Weights of a small image diffusion model: trained on pen-drawn characters of a made-up script with 800 signs.
Rows from block 5, named by matrix and row number. Rows with one number belong to one attention dimension. Each number is 128 + 32 x the weight over its row's rms, rounded and kept within 0 to 255. All counts start at 0. Numbers have three digits each. After the name is the row's rms in percent of the matrix's.
# v: attention value (model.blocks.5.attn.v.weight, 192x192), inputs 0-95
# proj: attention output (model.blocks.5.attn.proj.weight, 192x192, transposed), outputs 0-95
v.55 128:188154094100112157185169156096117099150079145161161091118138086146095130108063182128160131113107119131183166151160091146163154166104074131129047118092178168070127107136135135133153103110154220077118133078101133120192126164130125110167140131222111141130111184128124101111195102133122108109
proj.55 115:041133175130203150242164110141097149141106108125121114101097127120117132088132109145196101139097108127135137118151097129127141110114130123179135187137133161143105122128098129135128129113078142093127109135141137140151138096120138138125108126128124086150125043121110160142156109135117104127
v.56 063:134155163121101077129142075125134132062123127109134173201120133149161098109113110121111077148081129110154071143153139145160146102138173120116094125161148161153140102134126138165127133091148065201164107130189137128181137154121144140180075143130081074131162161153163142129154113097149117106
proj.56 079:017141122144121160161157135112091083113090121121124155125095151120155134091146050123122125108079138120115146165104107135101141091091108133159102191098150111161119136109099154155118168095108106075096084158086091154113136081086130119138145117141149085099130072123131198105087122104107147123
v.57 082:130149036209147124090160196172187098173178153132141122152130068106074053105138104151160089121059119142135192137121099151066126071141208175113104139115129176139108127138137118124070162126158119111157137139168093104133139160123100100150202136145150126118149141109124147132123083095150134168
proj.57 091:111131113114199146217152114099140113111188139093119137153167118104116119142134166100063132124067138149118098139155104127093155157170164092117106047152106142096071095139126141117098141124103177074167157164136034161146128131102158133133144129134109085116122100108096105117133103103122144153
v.58 070:141112070146110130020132129139137125135202134124171114120153176108135120071092121138162132174147130153134172121165155147090113071116134089086136138074188112115128161097138116167099142139134018151076172124138165106150062105231113128114149142091167142142110133082135113098093132135157099113
proj.58 083:054149121119164099067115111166126148129156114094087125114135099117134138117123150083057142102202152190128083170133107128220125183180149162131107097108124106125158120140162126133122120125126187209182147131119195125112118109122127123118150135147148113111138143139047091116161137121121149135
v.59 102:082167102136082130097118110095089067088091136066137099148135143132134125145154097158146118105084101111068119116098106141100142082089128197134203152125099135141144117069127125126157141093123066155139128103074110138096119168132115119136127137068165106136087062141124158170132148132126115114
proj.59 110:214128085133104094044116123070155109102127163132158146162187145133137128173125149105077138135153131116136123109088150124082103127127159120107132078120136135085135129132165119119173110131139108076091160118100118124064116147148111127132128126125124181118134200124166113099125120121148141128
v.60 081:145121123116087103092169099135117111167143126092111110147126157119150007151092178129121110132189138112081187152147128132170142068192132158172141120102159198091132091111130107114098131169124126112121163165201164105144111108213140100107131122098136092126119132160115100094137142126125116106
proj.60 096:055122134142210127088125170118088166161156109129157143125100119119094122142121143141119124053188149127141095141139116136135174171107201112079172102145110200109185133131170139123082140136124207218107114149143101173122127124123142118186104136145136162112132112125103105144133164139146140152
v.61 135:123166156155138125114143096090186152196089082062179085160123125141151086147161096133162127123148109128111106139160149146147110117132106119167221101136029113124103190121124147173169143097158176148196128136132145114108126118135175138152064128025100162120116142236159136125160127114138134124
proj.61 117:156090079133157087022116123139160112147114111129160145146104127131134124164133150145054163133215133135132123124116130133110140201127130122077170131140133105090180132122113121136158115122140150122144108120120159120084124123121110131121116115121139172122129133131122131127137106131163116129
v.62 071:133103175090118127168180104140053099101158128077187198127131130138115176106117127131152136120110152100127163117131102086116178126203087095163139180099080151124113147135121134172132149126150099126104103128098112161073100101020131113100127120112109087114145149098130155140110123109131132117
proj.62 093:161132095127058124139114172089121115112123167127152170081194135121110134119128150156147137188100126134128145157093123128065076087061126127122127179182126145111053117135106138118171135139110068000081115121070147119086119159121189111077157130147097128125124087128171132122127121143129082118
v.63 078:129072123088028195161113125076132216153108117104109097079091167101181082147133138092154104127127123091113086136168146121162095123052133149122117139123077167124132142179123122093150086124107196109130096142151107118173147139089157154141099107153134188139152135184112129120160139171102120135
proj.63 091:099103180117175129183139146116082138153105112120118140131077110145109118116132052168204101081093094090131139133110105132130181059132118128130133156118130178149141123111117110114112153132112164231117105108139122102126115114150108120185103156110187167132129112147130222121153154121120116115
v.64 100:073142113097130141106151150180080184112067131100032153122166144113122121178110094113178110127134145130105029094138143115125139140187147183149136049137128104132142111132124117183189159121132092123141120135177101164157142142115096165129067149117156141133172127142133128187116154098126139171
proj.64 112:159155152139102175110162113096060115171073159114119134097164154120104125122127173112153139161150139126118147113137107128150036174119144150098107096118124155141159126135106139159123137165075134168111125173175111104032101251145153140138119135125126049116127064123153088050154140131104163112
v.65 113:115135141093094095098163096133111115131096099146085154131087045131123069195030120119125140166091119107129093152163100144110171069168040135142136142127074135092162144101129132144150130107103119154119100147137151159149124145125155142087146134176107253140116140124121100140111095081120160115
proj.65 091:095087124112126129111140117112161168173030131104108238165130158126142133079131091133096080150065163091122206141198088134124141118169085140098153092121121170182085130134103141137160120192211123123122131095132131129133148126098137134140063136124135207136129188128127111145092118122150139129
v.66 124:159154173183062150153143133110147114088120134083121105101091149172134171082122103113093091169150122142140094128161096190154122183131096100129143086144135109198129096077137141058110121164153089132134141126147150125157124114082130146112100185125053140110119152096114130167154187177136113142
proj.66 129:101118115129166144123098153139119156126075184136176028155127088125131127124132143127132159150141065091128115126095101127108143074090048128154133155116127133029116128126167105148126130104158136097116124130145152148108093097193100120141255120126109187115132067134124194086159131126154092138
v.67 132:158114166121146128131096143179156099088106143098058128132149120151091135125069156074092130140153139152096166094188126236175105098112084114136133046152210073182130072059129127147122150149097136140136098139181142117186104070140100166131102150134068135113114151087137127086136124114107097200
proj.67 110:137082127125083165149206141128137123238121135121160144184139103127148125134120161118116106140176117044126060117147106127119149090147100055130140158110133096062105128134167134130145119117216146118139126089196135124118089174111131133102184125124128110124129035122149148127144117128214135132
v.68 119:136121114172180148145195152134072164148176109100136099081122059136133144038141065099163116156194124145105023117195150140119077116170106097131133099119166145119124191152135139064081074101136117105133141126155092127185163150130127149173124146119135141119151140128127134101116186155133096142
proj.68 126:112122131112151183126036126181161107128196139144079109160073108121138130097127144135100054147185109098132236136127140131113188113096164157142108153115129126138151122130091138121103124118138129118121107157101157123129122112200113127183142118121115182122127101124119147098196144132124101131
v.69 128:106078135148188095113046115077066132120188149127125133130134100148124158060203110136143146088074113118147160140108099150119180104187126112155121185120167103073140095125126109140131086137191067117167116148194105140160173115112132126135182145115109154126114124091143153177134145108133115147
proj.69 112:152211199114130043138140135106133174121084125131160097147217105133126122099131102129117116100088191071115041132125193121122097150126061125073132125155132148164099133129132139128133126083092144151118139154138115159089139083116110128108075134135119119134129184122115125165107116128148129133
v.70 122:117105085081130099121144127068133243179175119127145162115153079153128129098057123110144035138146137126104160113171139171132200156115057068185128154133102133110119138134136137136173091056087193108099117129190122119103110167159151150133066143087093139135134116159131147062124150077113112126
proj.70 095:157089128118071186128096115151104067144167131138145147200119147127135130197127169141086127111128098090141123141147067129107098078140182204090134112136124166176096124120060130123140115061210108086125120141187111121074129177106181132104052124134129146151134100129116137141156101124104098120
v.71 191:181085111058177161125085113050057220107171115110178145066108089097147137133085160132181111108127129105109127120092129066135139159141118098164113152143130128053124134192122123086173129131095132151105115128192107132188126085144105144145091121154149109123140122148131111146174123193146114105
proj.71 126:118186056125104069096033121128119135096151120126136135120170138124126129151125198134091151112131118175138122132093212129053127065143180166146118133131136130255127132130141135123100129061139146082106118158203143136052137149150146132131090127131124102143129064142127151116134091127056136127
v.72 103:125148103161060169090160150185208105093133144115122105133143088158107152187060119105064065110159125123102146132103146171101146066128216132136139091104159184134153091198124139090133155083158133132141120117168135132171177190111127177126139163083164103139166132137112124142076142185115124149
proj.72 101:157124114123147116148129132164107081234118113132151209119169156127150128153133179141079139142168146075132121127126115128137098124145157104083134090104122148087120114122075137119137136026202130152135111137212167106088100046208062125117128132137123108134122076127156131148129159140157154122
v.73 114:125140151159180115179204115071109113121160143122181168127107193100146176003162161145117081152155121130144131152155135121103116128159143104174118100131124109176139185118136138129097121126162110116117132128170165119200102094154185138136117114073153098123129136125128129138112140073118125130
proj.73 086:125129183118100228120106119144167070132168094133136089158148107133120133206126141110116097117116082042147116114146207134137129135124132106163155156135138117073128126121175122114181118105109102157095106141115105110155154131119169121122147129128130138101130154132124127102124147131196115133
v.74 093:126124072000114118097154130092107112128104132106164147125186074104153165160151110102122148155190126128038124129182165101173101182165116104134150115179077127157120163157114122162092170148114075125111121108174131120209109194204086138141109128099086142154120121142117162101098087149138157136
proj.74 096:168182129125151224089078139130170146154161145088147152150096103125115121253122110108116136116123130104148112153164090127171104083129178098118199128114128076090119140123077158109117128113173091097128109225168122083102132075179159132153055119133133090111129122138150041133151167136120201133
v.75 093:137127191120227114186121156100088098147099156148181129168075109140100176127147092142144173085084125126130114143130135119109101154128174112102128139139144195105133132110121119207117123167099065112116139112110139147198153153166122102136109162125126081123150119113098151157161087121128152120
proj.75 099:175120052138104170161103123108173058097161113108152170067046092148137119151128079121142099032165061147149145125117078129144155111104192091172154143129135116162138136143163082137171122133129173145126122104128126113214144125086120123123097111116148121108128146150144060122130106135110199143
v.76 129:126140115186140103107156082163133142138166129163104100181145115146134095127085146099154069080068125112107165154085131205169131083141150142160120125154218049121142099133127138181115162099138104143119101118139171108062078135088134170192123126127229118146064107139130121087130152096087125179
proj.76 076:108108212131082151140209140153130118210146112138082120173104120142129126163125129134104110122112140005140101119227172122125127124128117112098114091145130137114073122125074123136161123114178134063137118116093063118153113133063146131099080123133138142137132139133121146115139123122229092138
v.77 102:148136146098162117142062113162120113157108115057077108139103150115150062060120103166103127078111148142131194172160156120090138122163046122180116078112153132099144136094130137161178133082090186110096170125104127160143105129155083091134109120133143113125139130139112127063114123115148152072
proj.77 115:141088060134112144103100128082127161091148134128200117202174122115147131208126138105145125132148052175129046117123168133123153093139107118160142158122128090135140152139129137137165120136195079168109142130151118144061155161117168116107103135139135105132130161122139150208082060131074101127
v.78 078:116161080158099141135119098136053243125070133114129176124112142119164190057163094109197094106095124133087071138098126135112118170152123128128144140132164085105144149145129121190115097097158131142161127144165103162165093085099128158145150132143130130131138140162096150113134099132112150167
proj.78 093:129165109091123213064110097177102127181122143097106153162100172136149141178125206105106086155136127085127129125082135142122091092135139107119115172116104113115127137145110125117110119107129115089130129211138152132137120218134140132141091124136128074109126101119133036098138139112175148131
v.79 161:114155091129099139042127142122139140200098157170091130101102199137127144112112151143114174163173129104127085128061126138134129163178117142114138203132092067158137105152118125132191151098121137110109134119099154124131106173150103106086130158129149088117121147123134125152159129158118126153
proj.79 116:116077136142158090106103132123127110146099159122118058095143139128120127095126118133071008139093127093127133130094164129168206107098058121082135101138131122053110126126166126117142129033147100127128130136024154142183123033199092134144144133122118121127127201134145107176111143119195171127
v.80 123:094081183182094141178117114131159168142137115052083123120147079178105061148125114148103058154112120119141126152084119148139137108153148098133134099102115254114153191091135137113148134156079102130103133104096152109126083085075130111123083144134120128133092171121111077215132165155154145077
proj.80 108:131126047129176163131088117105084113139093147138255163143149121120110121154125179153131225125122111156121140138118081127082064108130194170123151090116130142142125128135121135133140126133168137135104112125196128127077140132157117123142088136124126143115129085121095132121104134144045056137
v.81 121:111107103088194113124131173207075182126109124098122146123144154141124117177236187152103132089128141138127193161147116135088164167130136112133110209118157103120128129144130128186155086131152214134161140125143186125026194087138102094086083140131148107122160086127123132095150126124158128092
proj.81 108:171159154146155067163147123085070132071107150139188055118163112130104129154133125103183160111120073139136057138065174122124057172132123217099140182127124163139138129124119120145131112137000142155122158133108116126060141191092169133093129131121110088116126160134113149152120078127075126137
v.82 154:130130139116097124207111116142072117146000114129099165140121108135134071172093100105144117204132117109152145106125132148141171082144188037187107137132174123113135084175129119142145107079160145158125106124122107077059119132126133139092113157125119113130109138140143104252134086119121136151
proj.82 127:104097084119160157133143121132117125168000149122099252151109137119133129151124134128116116145080152089120192126132056127112088110121185205128138142106123177146122135133106132122166131127148126087140144102123172126200127150112107128167045131132139143129127167128108069111129121132127133117
v.83 134:145160162117095105101104133130103044091090136131042148164091095144109145104141089136105167112091122127105191109165147144121131130177174205121129092139107084148132157036123130181127142141132147117139111129160118156130114139132148137133123137088108154135130170106143155214186107059148135175
proj.83 106:111101070121131159135226118140171126135062096123150147156133107131139125119122090117175199145101127126127068122154131129179087145158119041088140120127129126070125134133132135135196130184132107149137120152198105128159126205042117125114109126133129090131130119124133082113101127125109173133
v.84 133:130170213167160120126045110170134106118174126111118152134167142104122167041092155169106119212179126130071095169127162124099147112104151111109138117123142072132104137131116136155142175133175134119178153106167179156148217095087160108105110097103116087144175115126125104107158100090124116132
proj.84 116:119087147132133118149127107141088096116189099129161075095189125132129127106125094126158110164163106107138108111113173131201125170159086143090114162150124093045153125124090146111176129163075098172111130100095103125157123125093120129120031129138111028134129213124128100182073149129123150130
v.85 091:128114124180193153104148102148135113120255121083116103127156110131153114142217142104122142170177128123144123124086129086078100045160169151143121043152090150116139155177132134136127099135135154100170123119132133108180138061178106157137183101122138139135154144110142128118207108161110161157
proj.85 106:096191218116124050127098149125131137123211081128099087111150136139118126061138171160110071139144156097104132128143219132105170188137144092155107095125134076193130122112140162118120135104075160160130105165121122141047151078175128131128156117124128130117125098126121169120116153127147094128
v.86 088:173141154142081112090027110202225141131138122181123106152168126144137127111129119106079156086151132134100110159104155123154144106080100127138125135145200130072140163126132141147094196127086181119113120125176080161073091105078118160130158106163157056112159106113116079129183152093116099107
proj.86 082:084062130129094162133200130170135106225149124126142168239168124116130135152142156148106176148128088107116096111179157126122132102163160075092097189130130108119119108119077140116091126096255129134158130113173149139140106114110143131135133134131104107116120102132102192139096116127165100132
v.87 069:102096090080073143103203159112135167163153110104140168149152150156085189190034140147117122081171129130107179078142114124154130146118177128185120130148047066145108100150116116109107115152125132134134123145182147150150150184106105124110086136128182139138181128149166130070154140114160131132
proj.87 079:164172146170148049120095136122091103091164124118075102054170162101131119150118156100132082117137177168160116135078116122152086153146129205118150070101106153103138130142173108116104120146057082136103126115131128102067140132177122136066138112137147086144126095119150094148140103129100141109
v.88 099:139117139117124085090144140180127107100071157197177117169180156139130079127083162133118089067059122118166148150112111150097175156119158208091119147131096177162137120084122127138143173188128126148116131117060161154184124106122124106120179112124118042131111108122136104175139097077147102085
proj.88 114:129158093136103202130193089107164132146086112124185128115112128136091125175126084120142255122095168148132121116194129131147086097151177078108125123149129110103130120121142100159113109173142160119146138122154071111161122146041161129131115147131112099130127092135143105083133167133139111128
v.89 129:134128132137163125052045112110197182114201152180127125093153176153122187110166167130131073188195115117113091111116152139143159075168125151100122124122171157102145119195122126074153163149176104090143130115125136107101128072144156165087103129073158127119131143140132121181082148118156102170
proj.89 121:095162149130098086145165107135060092159108109141122038096198127135122128060125199133119195139133132104118103111117209126093096163142135128126114126155111168149144119129105171137140136073044166157107114127183133134056103154143085134143164135125098086118127044125140141064148172130119114141
v.90 198:132096087104112123131054161142151145096104130170117147128108107060161130089112080172165078046117135121136151136104116015086155138152158050090117152134119109052111160178130101084164123139117098142128145131168131083065166145122138098134161071175154117114195130111121148150123159114173123089
proj.90 100:124165060129127107130124115123135135045088107120137141145110128120121127182132117128188255125113146216130068129108055127141044116124188191141147161140133138187164127123111137124131132095092131100134129112219133126139147183057164129104068134123153075136127144132120103153128129127006136133
v.91 113:136110121109193109079168125059199169106215125117080133108076123115106132167065149119123143085113131119153045102182121082136141070143077104114127083139137119064141111146124131139134138118138108107107118106185160125093129133142182152130108095184193056127185167122140123091153175124123115135
proj.91 123:134076114126055121127146118131110084127219104117103078149094121125136130062139169142148048079174124143134131121124074130090132119121144144124081081117142120178133125127106122121157132078110113171098109111160101128105145240096137138087132129119161063147129058129139104143152148131101091124
v.92 145:123130103101119114137106178088112116134131142110154143088147136089143059177131090169165162178098128123144152142093152125106090133104058086091140144125128107139078153135136112142098099168170148112141151131152098127121093124171146091145213109110161164123089120217120131170130159124149133141
proj.92 067:151135123114126069158135148127164146085148141130101136118100130129141128072116098131138095130173158211110105134012208122134128166127142140117128163130130144154147137125097133142102126186053099129134126125136157140155124174131130132117129127126138105127128135137130119120162130122081129130
v.93 162:093153097112091147148166144143068155117159152139053116136154111147108126116099138128096156165102122138112022141156120168150079126129159117072140115146142169184124071127131134140089172127103151113125158127163155121204149145143088098119105150169130061142139120116122143208114071194152099092
proj.93 106:184121090135160166154039118125095112148185136128219110060119109128109123098124136129098097114236130165121159127115091127162142091099152148106127147115129120098160126133182121121084114095161135158107137096155128119101099131195089131164125143125126079133126073127134084114131166130113148119
v.94 133:088087119178097111181177147098156118115121115174130127101113181088115151120094109119156100215118137132146183137188146099086140073096194153172137106133134139173117138096128135101131163097083159126199146134180150124187184158152117111135101111118144169127169108134137110096152148140148121144
proj.94 107:167153108147137169150021127090130095097128140126178157103154129138144132184128168129075228163148122145129123122123187126194108107150166106115132083148131119100162122122171144130108131087187111107125141097200094136116122069169123135111128138132126187109130082123092138128140138129099124126
v.95 119:109080148079135135175173132138100081166210116154108149142187139125111100070119075146143146135114137119111067141133152091083159130215134081126125182125035148054114172131132126136111158150172117118105147105086124106119078118109123107082099118091134106133127102154126119140167109147140131098
proj.95 132:085171192143167105113075117106105147074116115128077110115151129120107125137122121131131099112104137143139196129184194130123120148105164234179122135145111148229139130126116144141116125208037137120102145111084118121091142137118144123152056125126119094131128190121116091095144126127100073123
v.96 104:134109118104204094158061154109112183127139129118037149117119104134094115102139171151145149081050128127077117147182126142116170185112146118117127163166116123100128124073127127120197142117177108136136150114115090152156135158126144103102102136149084070123130112103128153106165101084166086136
proj.96 113:161120100137122152113109115078154069119157138115143078174155108121126134087131105128151049074093077100141098107112096122162141125124101147099157150166118114083128132129102100124192106107087124168098129130056154163148148130075138121122008140137116052116123208134131067207107074126106117131
v.97 086:140175143129131112152101110036095092119111134119122146093107167086125130147122166130191123134028115104143099160169139112115172147178186132073129109094185118114119117153130122105123168128178196114150101124085101142090100154141166171132113059090131116130027105155124115151057157094107115112
proj.97 100:128127183143055160118181104113137149109094129148022127115121109104118130061138066108147157085102147151088155126182142130083098130091094138180069128157127164207109123136085126152132181116097148116117110106126146142150145201072146123153110117110136104130130128117139142074164102139117099135
v.98 087:133153028164065144123192151125077143106148122120131102121131123119142172156128144128075137104180130122073162050116139104214082125141169061126113122155147126155111122137131114181037107088084135119134135150247130094120102100116135134169133135147135141117145153120141139051135152160092128157
proj.98 113:109164138125188027118093152188130157108137113116152125167146111136141121200126143098125111173169110133147074151077213128141095132155164168156129162056128136085139116132196136123132119086131071096136132140173104127067111119185147125124219118140137151136134116120116165122150148127115133126
v.99 148:121138111083087100102103108081069148113128148154155115144074108128171165135163130099102171143074127100073099100094104131143057029197144183157113122124166144151155143134122137159155111116163096125127090136102095111086104114107167173100113140096141124121101126141106168150081135100097103197
proj.99 115:122091160121120133124198121131096116190130079120078150105111115131121125022131147130124057129081140110131169140144109126118148180135151112094114085135134168182114125127139166138153128130075169126139125135112150129151125251091123128146105132135135113145125079121108101106153107128161150124
v.100 094:177116125094129108105203151095189130109159130139060100120141090163084174172055109125136171098060149123117173151139131116165141135117143126139121120128116144102128080122130125159117095127117139116149135132221101151168159066131109117100137129141069108135203131101172116127124096158134124135
proj.100 107:121168074124154018119079154134185133121107138137197097168156100126113137148132144151084120109125096100150083125107182121112137052172123115111134111100135099095116121140126111119154120068181126112115115162192122136068123054143115127116216130134091120119127082136120171155133155129129082132
v.101 109:144120140085081132103100110156077071106165091092096114171134138123124047081078104104140149072163127130079127104164148144185121181152113087076123081124127144105124148112127131116085159203133063119110100125155180145123096165090164163108198124123176125140082136127126121147124129110119116155
proj.101 119:103128206142133127121166176129130158158124140147101104159178120111123119124125078125165155120148113104149105113171208128105096128081082131150126158101130118110105135138108143133096121161171120128129101147170138118050115115168161127118255111121138095123129093130156212083174129128141086149
v.102 121:138105091153151115073123079000113077123064163101070096123098146127093115158140162128175146095178120133067035152197108129102163151166064170132131145120078114164151182106130117099131154181091114155094134137132110106133092130135152111123130104144079141105113092182098154151109112135122117093
proj.102 108:132109113130117235116121094083185134106077171129146069154054114133111127117129115131090194116080132112134133135202040129133158037132131074106144126145129087125111136128179110139096134058192137068128120107140122133167148128110150131163116131122132182106128092129119119105132134131125093134
v.103 117:132183044127071158179195134173184059142112135093113144102121104132160164109136125147102131106126131131136213133147110096121119102139185078087119144145075158130132117156128137060101119114146134112096134123124133083143080200162073125161188122061140149124102107150107149097070119161136127128
proj.103 117:120152181124161048133110137135163132081077078132104173110194104138135124176130090121111131115124121153136123147158163128137138145127115162194167148092116163180124119112196140132140130100139113138133136114158145127072144025175119117129218126119150185134129199125145200144125118125128161128
v.104 072:131101123188146114140211144104203153117164100187103123065149087174123167160133147148087166170134127109118147147129114057142115080136146166214105133152183121180174105122129143111138124095174136148157141151219089115146113105132117078160120104136130152144226114160135139154085128113113143119
proj.104 093:142159088136144030156103122108153079081125079139188108092154132146130132095131148138122132137118109157134115110046165122179080183169153156068129100134130139080170117120138113100184140111030116187094106156138101125107149139121125130128157139139117150123127148131096155127080199122081162116
v.105 108:159157045069133119044138161151146151143119121119073087086160122117121125146156109108178168099153138137046088123172158175114156131199064122108129093123157150133144125147133131150115111079124188085113134150133101154103172118156135148188143118094154136123155112128103146172090100143126088171
proj.105 083:130072196117155119121167138151157125168081164151126062219147110125112122104125077129089073174132087040127133121192157131169134113110095135050122146110128141076111128118082160135153126034179094148133111189110129113053116114165140133167159138126107129116124175121146162134161140136134123129
v.106 149:111125170136122179137114111090108203146208146138163131148152095115128178101095128142146114139095126120097082137090104105113090131104208185113127161125176147173132138179126120145205069051108074104132139129124134119204097105073156130157075136163082096136115163140138146098147119131128174107
proj.106 137:127202073127085089093029121137078079131227111123183131081120156142133133164121191143084075096180127147145121104115077129141141123145198085154122074141116100142143122128103128109151127076156135177096132167135098138091150100151075122122053133124128098118129101126126043148079184125121168123
v.107 128:132159146063124126099211136062143121147119121105214150149160100122135132123131084173090097136088124124093088127067127115169148176089180061191120160150106114190130148112120120148139137117175141147130127138114139121129071147164133125143115112126167170137101147130129141121061141074138128130
proj.107 106:115162140117158112101142139129161135107125125124114070150125135126110129158134051105187089122050107121140129132069141129150073179111124196122168128118141147016121136132106104125197144159025097137099114177027134124169156118112186133141128139118113128122126216131117115120124164134116092135
v.108 144:087103148125071119128032107088089217113190138127095160107148109153142097177218166115077058119124125113102117125142096162166156098094152047179122130129182158152156098124125112124146118129136097119119101135224082123124122125083192145168079145092143051123123122175120138192117127083104125117
proj.108 124:199143176128118141148180122116062106181116129135214129133187103124138131119133173117149160095144129118146045126068095128097000159126136192064114135100132138119104134134176123112115132065101112159110124151210136130037133223159137135127136139126131073128128077130122124115115139127093112119
v.109 116:067088113075090147124165124167106146078195139132085106149146087156096097089095117122037095172167132139056177111137141183138161185154132068105139115123137137139105108123136141149129129133115147101111149113123185143166117090125166123124100167081068151137096148112122102134100068123131159149
proj.109 085:156116145130169151157133139116060146138134128138175136077127129130151126133129163115144157110201129141156123117078127128121067130125117194134132145097107142123123133129114123143117106251080120125121161135195116108049091201149088117116139130123121096135128072122132073111157156136114089120
v.110 163:136084113099203162157161106095126052109165154113137166108150113140093118075127132062084188128110132146151090113212100171095141086077173114132104083151138128081155117097124107144057130206081146117093097134078143125178105175146103185136199149170145115128080138124128138124156112146126108161
proj.110 095:139169170122076186128135126122180133171150120115086193138146114124123131155132104125112107077153168096126143124227111128098171102130162054174131151117123117234118131127161131132068136133223150165145149113168129117139132084135113127123076127124124125131126099129148089109131139125195131125
v.111 093:188143171107142137125173104149124062158134116146036119123121106113125130104099159134129216077169136106177129112139158095172135111165148115007130151096133172089127129215123122163081175105109066107138127100223181127123142116150158140161161100122195035139135137136119110176157097142090135150
proj.111 088:077090119132152078142127129158172110140070092131108168149141106131117135160129085143087105133155149101155149116222207122139140087130174113144106154106140127155130104121093164112167120036214083130144122111183107129137138062130114127161156148130127080116127178133135129099127204126133145136
v.112 066:112103023180065141083123116080136059068105102122190111126116128136122140129107096111152088134173141137043148108139147144156155118141129129119125141147083079091116064087134130098126143114150143126129123155094107126142084140163131134171170106111100203132105149179134128020098080115119157161
proj.112 086:118173157132163097091163150117152183088103094114078205175151172129184126177118127112143180152085168146152099119136163138131083133191122112132134071091110106140108145141093100141135118236134068103133141196166095125053121142112155118086141121124164173154135124125144127166139105134117068124
v.113 148:124137088081060124157144135099177123120095154121108068120182158095088152123158103163130101073183125126113043138133186071142111163165210102106139129158082102163107157141130124131155203170200169125161131164113110049166103098125154116136106082118137041117168132113131144206071123138146107132
proj.113 091:102151112135231115119146128110138148112103115125102079129104104128131133118131124121157135140087160174117128128105123126161087135117193190146131142117129103063140120126139142133157136136004141082135130130096173129159132180108129125164075131128136030115128143127117058111149122128062074125
v.114 107:165083129124116079096127106125145058137181120154205067100167136121112136246156152121123192122111132115109170127136137165162125066127067146171126101125096210083127146071121121165082143138112155128130122146155125114205122114123100139144152120123104160133093128119131128111150084093117132133
proj.114 111:115183187128135037124175145091159205145111095121149117179186132135128121107133111120114124152102131107124074135170247130123133169191135071133117103133133109145113127127145165148129121139129141150111130114158086135048145110113158137120171140131121159120128120129123179114115121128143106139
v.115 078:108095088166160120095074182190127115073126131123100125162079126131153158138181116123118091134118129133129116090185120132128128143133146151117132153119153133148123139132133133121177092087143179113114124150131122131091163151082141140162159174104151156115170105110131176054086189100117100112
proj.115 100:165096111108072188144184129157171066161178133161136136221076177129167146112125143126155149132136087098120053131094125123141138138124115070079111160145113118090138121140118081115146154079145144137161102153133143149138109167109154129104133116139131162110129093113152196175140073115136149136
v.116 134:128090174103127108100089134210131182066203140124147145161150127074137105139159127145116084145087127122169180129173102105098143108013125105106117116121028123137111142079133125108156128178162141099126146141114097128086121074139149104106158103142102121113116154101133130069096104104144122095
proj.116 130:094161120139089109093139093154165126085219110140156112167167114117131121136127132132166175142094145162140082130141146129121148134200123121146126138134134071107138137136229133105112115181105116137135124093104096161159165102053133122096082122111147102128131145134144132231091098127114132132
v.117 117:160093156112118148135146119092110113122165123103206159111117151140105164021132120153146132065165112111108202172074130122129114163150136079173106216137110067043139155175130130074132139207132139171128120125116157134047106103120084122080164159094134156121108129153110103097134113168129149096
proj.117 119:095189097140144049115067146145128153092154119126092122112169151129154133189130155127131141072102142178148083123058255122025139098125133172181168166136130143228108138127105138109081124129095157095127130158141212136119144087162136122108164123134123103122129117128130162138124084129112119130
v.118 081:088113098139116129138045104161081127158126120152060072115133127097152057149191083112160042114158138124126134074141140161180149147194119124084159051143111136122098132131141117194128124115113156108171113146069056112152109134136157130163144118124154154120088146123158152121158118121134132156
proj.118 079:126111232135157160121171157103118147135055160126118135176127113123096125100117079133102131176106146057093142134235050129174121139079091146117125115123121125130103145134141147132125131115188115096154128121093102138076106103132134123156061122119148169146131186117123136139148104139126087135
v.119 136:162112129125136100120146160095145050103056122132154151097149080129157178187093109169134186130071130115141160119181112115134200115155198095109113165137151119130117133127123115125057097108121146107153134119137132141200139157115193105184215101118080164124146122163124107223124120073126136141
proj.119 135:088147109138145037161161131156208150047000106111132176103142124141115128125122012126115171140102158147132181120147140125175079125162150160111117138097126169150125128122124107134182122176123105136136128146159090113149123104079116135172162139124115200126130213127103139080117224127087193123
v.120 073:106118103110079134182130136149131144141143125141111141135150167121100136072101126153107049071151125146174065066105130148170159125054133088194113143122124102152135075094142138129149124166148112170175131129146137118128117161137153120075116137147190131112145147128138127117122143114162097128
proj.120 092:123186159132127125126113137097055121146148135140148068159217128119135133178110176109160182165121154157095065126088142126145052141101127203134131139181134173050148133136213134140108121126087148096118163063128121165110122152130177141084151131114150102092126079141123152114137085137109061129
v.121 112:132146170202086121151142117131090166130156109123124165193132109117151155019086138125083199140141116132142122138143098118130142089149100104154146151159147080099127177124131154106123124139074121161133154152139137110066134149104127102070135132150107172132134144160121081120197181113135141082
proj.121 098:044049081137092129176077106166090133080206101106152115103084115132144130101119116140121080127180159193126192109144131131122189119133140149167085153130134136198131124130087118109130118222175101161126159060099100125185133191089124138156146127139139191128133147113069130075091200121133167131
v.122 118:121099114192089124158156112196144087111143123133151136085163105146104158116111105118108118154118142132163104134076131170128131109057255062180110128153058185133147110068124137126105084122156146102161114132128095137215170129093094140123181158116076145124141151147129155158135115175131098138
proj.122 117:105255146117209083121096127151147139169073071120118233102209159132123121163127128127127123135093128094116200142128201131122073172172216188146148134099123141128131140135161099131137118172098175127136119132142166133091138052165105127179104120113119135104126147131132127096110129121149131131